Weights of a small contrastive audio-text model.
Model: 26.3M parameters, log mel input, encoder arch transformer, encoder norm rmsnorm, encoder activation swiglu, encoder moe expert_choice, encoder num experts 8, encoder layers 8, encoder width 256, text encoder width 384, text encoder layers 10, text encoder norm layernorm, text encoder activation geglu.
Data: trained on single English nouns, adjectives and verbs, spoken by a formant synthesiser in many voices, 78125 training examples, 30.5 epochs.
Rows from block 2 of the audio encoder, named by matrix and row number. Rows with one number belong to one neuron. Each number is 500 + 50 x the weight over the matrix's rms, rounded and kept within 0 to 999. All counts start at 0. Numbers have three digits each.
# gate: MLP gate (encoder.blocks.2.mlp.gate.weight, 1024x256), inputs 0-127
# fc1: MLP up (encoder.blocks.2.mlp.fc1.weight, 1024x256), inputs 0-127
# fc2: MLP down (encoder.blocks.2.mlp.fc2.weight, 256x1024, transposed), outputs 0-127
gate.142:500465500438525500776500500500540500595479500476500500496500629500500535500500500500500500500500500500418500500500436500341500500486500500500500500500500602500667430500476500500671432500492500500500500500504597500500500500500687330563500596500432500698440500435500500628500414502500500261500500500500500565500500500500594500500500500500754500427500500500712500500500500500500332500500
fc1.142:500581500496500500587460500551500617500500500500500500604500500322500715500500500500500500500409500500500500500472500500525500500500500500500500500788500500500501454892500437522500500500617404500661610571500468500500500565500448362500448550500457500500500602500590500500500500500500500500550376500500500500500500426752302500500500500500500500336373500500500500500500500500443500500500
fc2.142:522500500500657235500372500531500500500500500500548500500500443500310500500427500500567500500500500276500580330500500498500500403500500500444500561500619500500439500558500500347586296500500500500500500500472500500500500500595500500500468396500404302500500500500500500606500500500500500744469500500500500500500500577568521500500500500500310500530500500327500500500500500500500528539500
gate.143:570500500500500500500500500500546500500500474500500500454500500500500500500500500500500500500500500500500500523500506500584500500500500500500500500500500500500500500500500500555500510500500500500500500392500500500500500500500500594500500500500500546500500500578500500500500500500500500500500500500500500488500578452617514532500500500500500500539494452561500500500500500500500512500500
fc1.143:500518500526500500500500472500500500500500500500500529500535500500553500500500500500500500528500469500500500500500500500460500500500500484500500500500500500447500500500500500497500500500500500500500500554500595500500500500500603500500500500500500662500500500500500500500500499500500500500500500500500500496500500500500500500500500500500500500500500500500500500500500500500500500500497
fc2.143:572500500500500413500515500500500500500500500500500500500422500500500500431500500535500500500500535500508500500500500500500500500500500500500417500500500500500500500528500528500500500446500500500445500403500500547449436353500500507500500500500475500433500500500500500500500500500500500500500500500500527500500500500500500500500457508500500500543500500530522500420500500500500500500500
gate.144:519466500640500500500500500500500500471329542500500500648500500500500500500500713543500500500500500396488500500500659500271500500500500500500488487500500664424500500304500500500500545519562607500556500455500500500500500500354553500500503500500500500500500513520500313500500660500500417500500500440598500500500500771469500386500542468500598413517500500453500500500500290620476626608519
fc1.144:500500500500651585461540500500500548500601500500500476500500337500500500465500452500492500500379500496500500500394500500395500500500450500470500647500500576434500500500500500526602500500500500579517500505500500500500550500500500253431420500500500500532500624500500500500444500500500626500342427500500500500378500302500500685500493500500630643604500374500500500500500500636375500500500
fc2.144:500607500500500356565500361384500500515500500451500500500500469299500500500500500607500500500500446564500500500500500374500515500591500500500790500500500500500500500500500500500500500500500500562500500528500535500500422500504500548828431467500330500500500500500540500372500500500410500500557500500389500500500500500500500349500500500573413479373467500500543526500500459500500500630580
gate.145:500500500500500513429500500500500409500500508415500500497500461453513460500500500500500500500500500500500480500528493470500529500500500500500500500430500500500596500418500500500395565500359500500500500500500551500500525443500500500500400500500542500343500500500540465500500406500500500511500500500500500500450500500424417500500500500500531466500500500500466500446593590500366500500500
fc1.145:500530500564500439500500500500500500500500500500500500500604565500500500500500540500493500580500500500500500500500426477500500500500500500500500467500500500629512574610483500500500500541500500500526500500500500500500500537500500500500500522500669490500500582500457465500500500500500500500500393500500595500500500497500500500500503500500500500500500500500500500500500488500550571500500
fc2.145:500500451430500530362500517500520399500408500500430500500500503500500500500500500559500517381500500508500371500544500528500446463500500500500611500500606500500633500500500526500500500617500500500500500500500500500571500500500500500494500500500500366500421500500500482581500500500500500500500508500500500459486458474500500562500500500500500500448500500500493500500500500451434500500513
gate.146:500500500500500500434665399500578500500500500500500538322500500500491500500500500500500500531388500596500500500500500500500500500500500500500500500500593500500500500500500500500713287500568500632500312500449426500500500500500379500500500551501435465429500500652500401500500329391378500500500500500500500500500500695577669190511381539500500500500526500500500500500500500500453500500646
fc1.146:529500500500199500500500500500606500309320425500500516421500500500500500637500500500500500493480500500500500500424499500500637500529500500500500500500500607500500500419500500433425654500500500500500500500500500500500500500371500500548500508500399500500500437588500723787193500500500500500573500500500500746500500416500500493500571521500500500500500500500519500500500500458557571500500
fc2.146:378500500500760500500500500500500500500500806500500500500500500451517500447500500438500518309500653500500500500500500500500622500366447500500500500500500500500500500484500576500660500500655500500413500500500404500500500500500500500500520474360500454366500500587500646500500516500500500500500500500500283500500500500500500500500500747500500500376487513500500662500500500463500673474288
gate.147:500500500500500402568536500500440517560649464500500500500500500395545500382500399500500500505500500239596529501500500519500500500500500465403521500500424500500500591549500613500455500558500500487500500500500472500500500500479500482500485500500554500500500500500500500506500585692574500500500500448500500500486500500500504567500500500500385500500472500500500500500500500500500500500447
fc1.147:632500500500500510500500500500500500500449500500500731500500500500345593500515500500500304500546493500616500500500500500500500432500500500499478500500500502500598500500474500520500500547500500509500500500500500500500500500509565500500539378500511500500500500581445367555500500500500500394484500508500513500500534500526500500500500500500451352603417500500442500568547344500500500500500
fc2.147:500500486500500467514604500444495500500388500471500505500500500500500420491500500457500500535463500436500500372500500534522500429482500500500500500611608500399523500500500500500700652727556549500500441627527500500500668500507500522500500448500500460500500500685500500542490364395500500500614400500500525434500500500500273582500500500586531500500500500500500470500500669461459500500500
gate.148:500500476454500500500500547405527500500454450500500533500500500516500500419500500500500500500500500500500500495528500500500500500500500472500531500500518445500568500493500500500500479406500463522500487500413500500565500500559522500380500553473500500500452500500500533500500500500500500477500500500500500500535500500500465500500500500500458500500500500500500500500500500500560500500500
fc1.148:500500500518527423500500500532500556500500500500500500500500500506500500512488500500500500451500531500500500500500532516417500500500448500500443395500523500497500500500500493500500486500500484500444500500514483500500500500500500500500495500500500534500500500500530500442500527500529500500500500446500475473500500518500500500500500500500500500500500453500500500444549500500500544500478
fc2.148:510500500519500500500500477550470565500500449500500500500500500500435500500500458500515500500500500500500500443487522500500500500510506511512500500564500459500500500500500504500548484551500500544500500500500561500517474500500424500500500500500500565450493500500500500500521500465495500579613500477500500500439500518500500500500520515472500500543522500440500500500536500500473500440500
gate.149:608500500739500500500424500500449500500669500500500672511500512340500528454500500500500408500568500500500555437500500477481505500390500500500500500572463462464500500447500589500500500500601403500566425500500559500500500500500500500500471663438500500500485500747500662424601570719557516500500500449500500500456500500500500500500414384500648500500500515500542500500503498487500456560507
fc1.149:500569500500821531401500500500500500500500362546455500472533598562585500500500429443500500500486500440500500500521606422500500457500500500500530794500500491500500500500500500500500500515500500500500500500458500500636500474500500500359500500500362500500580500234500500477588500824433500510500500502500500423485500500476500500500500500500500500500500442500500360496500500500500622500476
fc2.149:444500500500500500466331563500536500297500500500500500645500500500471500500571500500516520500465654500500500500527264388500490500500601500500500500500500435500540500524500500500500500533500500500501500571500507500500500500375696735345500500500500500500490594545500480559500500500500372500527500500500500500353545594399492500500500500500500666566500500500500402418517500557412500500500
gate.150:500500500529500484498500500500545500500416500500500500500500500478383500500560510500500500500500500500500500500500500500500500500500500491500500500500500500500537500500500500500500500500500500500557545500500500500500500500500500500500500500534500500500500500500500500500500500500500500500500500500500500500500492500500500500500500500500500500500500500500513500500500500500487500500525
fc1.150:500500500500500500427500500500500500500500500500500500500500500500500500500500456500500500500517528553500500500583500500528500500500500500500500500500500500500500500500500500500500500500500500500500500567500500500500500500500500500500500500500500500500500500500538413500506500500500500500500500500500500500500527605525500495500500509500541500500500500500500500500500500500500500571449
fc2.150:500500500500473500500500500440500500500500500500500500579500500500512500500500500500500500474500500500500500500500500500536500500500500500500500500500495500500468500500500500500514500500500500500424500500500500409500500500500500500500500500504500524500500500500500500500500500500500500500500500500500500500466500500428500500500500500500500500500500500500500500500500500500500500477500
gate.151:500500500500500630598507500500500533579500500500500547500500500500500500500500491500500500500500500456500500500579480454500437500474500500500500500500500500495500393500500500500500520382500500585433454500522500436500500500500500560500500500500475500500500500483500500413581500500394483500500500533500500500500532500436500500500500500500500528621500491500500559426433500390352403500500
fc1.151:500380508500500500363500500453500524525500603500489344500500500500500555434609500502500500500500538500500500500588500500500500500529500500500500541500428483649425500500500352500500427500611542500585500500449500500381500638480500500500500581500500550500447500441434554500500500500460500620494500500500500402500609500500497683369500500368454559500500575487500500500592400500500500500577
fc2.151:500415500500524591500500500500500500500500500462542500500500563500566500500500489444500500493500500500500500497500500507500500532500500500500500500500500337440500537500500500500571500500500341500523500500500500694527549500500500477491500500500558395500500500500500482500500554625500500490537530349535557500539500500500500500360529441552423500500500621500454500553679500500500500500505
gate.152:500500356330500500500500500531413500500466500500460500500532500500500500500500497500500500500500500413500500500472454500500437500500500500500500538500500639500500530500500500383500500500484500543500500461500500500500519500500500500500513454506500500500500500500500500500500471581500472500500500500500480500500538500500583500500500500500500500698500500500434491500500457421500586500500
fc1.152:500500500500500500500500500533500626336500500500500364500524500500500500500500500494500392500500500500500500500500500500500446500500500480500500500580500500500500500424500500444500500500430500500500500470500563500500500500500500397500500500544500500500500421500500500500500500500500500500500500409500530500500500500500500500500500500500500500500500500480500500500500500500500500500500
fc2.152:500500500500500500500500500500577500500559500500500500500500500500500500457500500500500500500500464500500500500500500624500548529500516500562500500500500500500500535500500500500500500500500500500500500636500500500500500575439411500506500500500492500500493500500500463500500500500500500500500500500500500500500500500500500500500500500500500500500500463500500500500500500543500500500575
gate.153:500500687500509500500698500602358500500500565370550345636500500500500432500695500484565614351500500456489500507484443446363500500500500500569500500562594550363537500500500500500500571500554500500500500291350500500304578501351440500385500500394402500500500396500500500556500500500500491500464500404500522500500500500500500606440431500500548500462500500500177500500500500482500500500500
fc1.153:363500577255607500500586500573500500508594500500500500587500500439500500453714500458500500416512500500500628500523552498609500592500430405500599500484401500500500500500359500589500500500492500391560500500500500514381500506500500500500500500507464500500371500500500500500500500305319500500500500522500565500500500500500500655500500500340500500500478500442363500500500500581534500500500
fc2.153:403500500526500500492500500448683500420593446500519394634500500500500500500500500290500500519378420500572616500500409553489500500500500518500334464500395586459500500286500635500500500476409458500500500384650500573500500443500500420500500500442425500500500480500651372500500500408687500500500500500500500500500500635592500346505500500500500541500538500500500684423500477580500472500500
gate.154:500500500535481500475421546468553556500500596544500500500510500500427500586500500500500500577500500492500536500500498500535458500500500500500500500500510481500500462500500500500500524429500500500489500490500500473555500500472500500500500500561500500540500396500500500500524500500500500500500500500500500547530500559471500500500500500431500472500492500533611500500500500500500555539500
fc1.154:495479500500500500530544500500500500601500500500500500558500480551500500437493500480500439455500500500500500544500500536500576513500500500550536500500462500500500500567500500500483500503500500500500500500500500500500500500529500500500500525500500500453500500451500534500479500500500508500553500506500517500500521500528500500534500442505485500500477500500500500500500500486500413500500
fc2.154:500500500423500454500500532519500500500500500500500468516500500500500543580500500443488500500500500451538542500500500500500480500500536437500495425489500500500500500453500509500500509500500500500500500604500500500500500500491500500540500480461500513484469616500500515513500500556500500500500500500500525500500500500500517500500500500553430500500500500500487500500500557500500500500505
gate.155:500500476500695507500500500500500451500500515500500718651500500500696500500389500417500500672500554470500503570350500509325660500500500500500500364500484616500500500500500500500500500500500722500500500487500477305500419531476500500504500464500500500427503500441500500500287548443500500522500475500500505500440500363500342305500500509500500389500405455500422506500500374420641500500541
fc1.155:500343500459653500429500500512500463592500500500500500684500500631500500500500500500500528500447437599500500500500500500527490500421500500345392500500551500500500500500508500427500500500500500500500500500500500309500532500500462500500607500500420475488575500500500557500500525500473500514500606215465365402500500546556405500500500500500500283500387500428552444500444454500500532500578
fc2.155:500369500500500513500500500500500500500411637500500366544500500500497500500500500453667396559500500618500500435500500530500500677500468500593500500468500611500500527500500578664500427500500500630500500644500581735500500254736500562500500500500468542344500527500555569500500500353494461500500500500503500500480571500622500500500500557500500500500500417500500500542500492543500500500500
gate.156:500500467500500500539500500500500474545500500500500408500500452527500500500500500500500500500500500500471500500500500500500500500457500500500500500543500500500500500584500500500500500500615500500545500500478500500500500500500500500500500500500500495449500500436500500500500500500534500500500500500500500500500500500500500500500500500500445500500500500500500500500500500500500456461500
fc1.156:500500500447500500500431486500500500498500500500535500500545500500500500500500500500525500500454459500500533500500500500500500500500500500500500500450500500500481500500479500500500500500554500500500449500583386500500500500500500500509500500500500500500500500479500500500584500529537500500500500500500500500500500402500500500514485540500500500453500491500500500500500500500500500525500
fc2.156:546500500500500500500479500500500500500500500500500500500516500500500500500500500506500500500500500500465500500576500500519500500500500500500529500500500500454500500500500500500500500500603500500500460500500500500500560500486500500428500500489500500500500500500508500500537500500500587500500500500500500500500500435500500500493500500500500500500500500500500500500479500500500500500500
gate.157:500519424500500331389500500500450662500419455500500423500507500500604532500644500500500474500440508582601500500500500500500500500500551500516488500500500500500500362500484574500650500500500500500544500500500500500478500500418500512441500500417550414322500500500500500396445500500500485355500500500500382500500497500500500500258500500500500500486500488500527500500500500479358500500455
fc1.157:372500500473317500500500500500500500530500500500512500500500500500500535500427500500500500500465580500422576500500500500500500500588344556554500552500508500500500359500415500531500591500500500500628500390500500486500500500500500602434500500466500486500500500500500500473547500439500329500488500500500541500633500440500550621500525649554500463500500500500500500500500704500480500436476
fc2.157:500500500500500500546512570500502500500500500500500500500436500500500538500523500491500500500573500493554500561500616500500500500480500500500500420539500500500580500500391500507578500500500500500500500500533550500500500469717500411500650500500593500421500500410505500500500500500500500500500500475500500342500565460414500500500500354329500553500500504648394500465547500500464500586500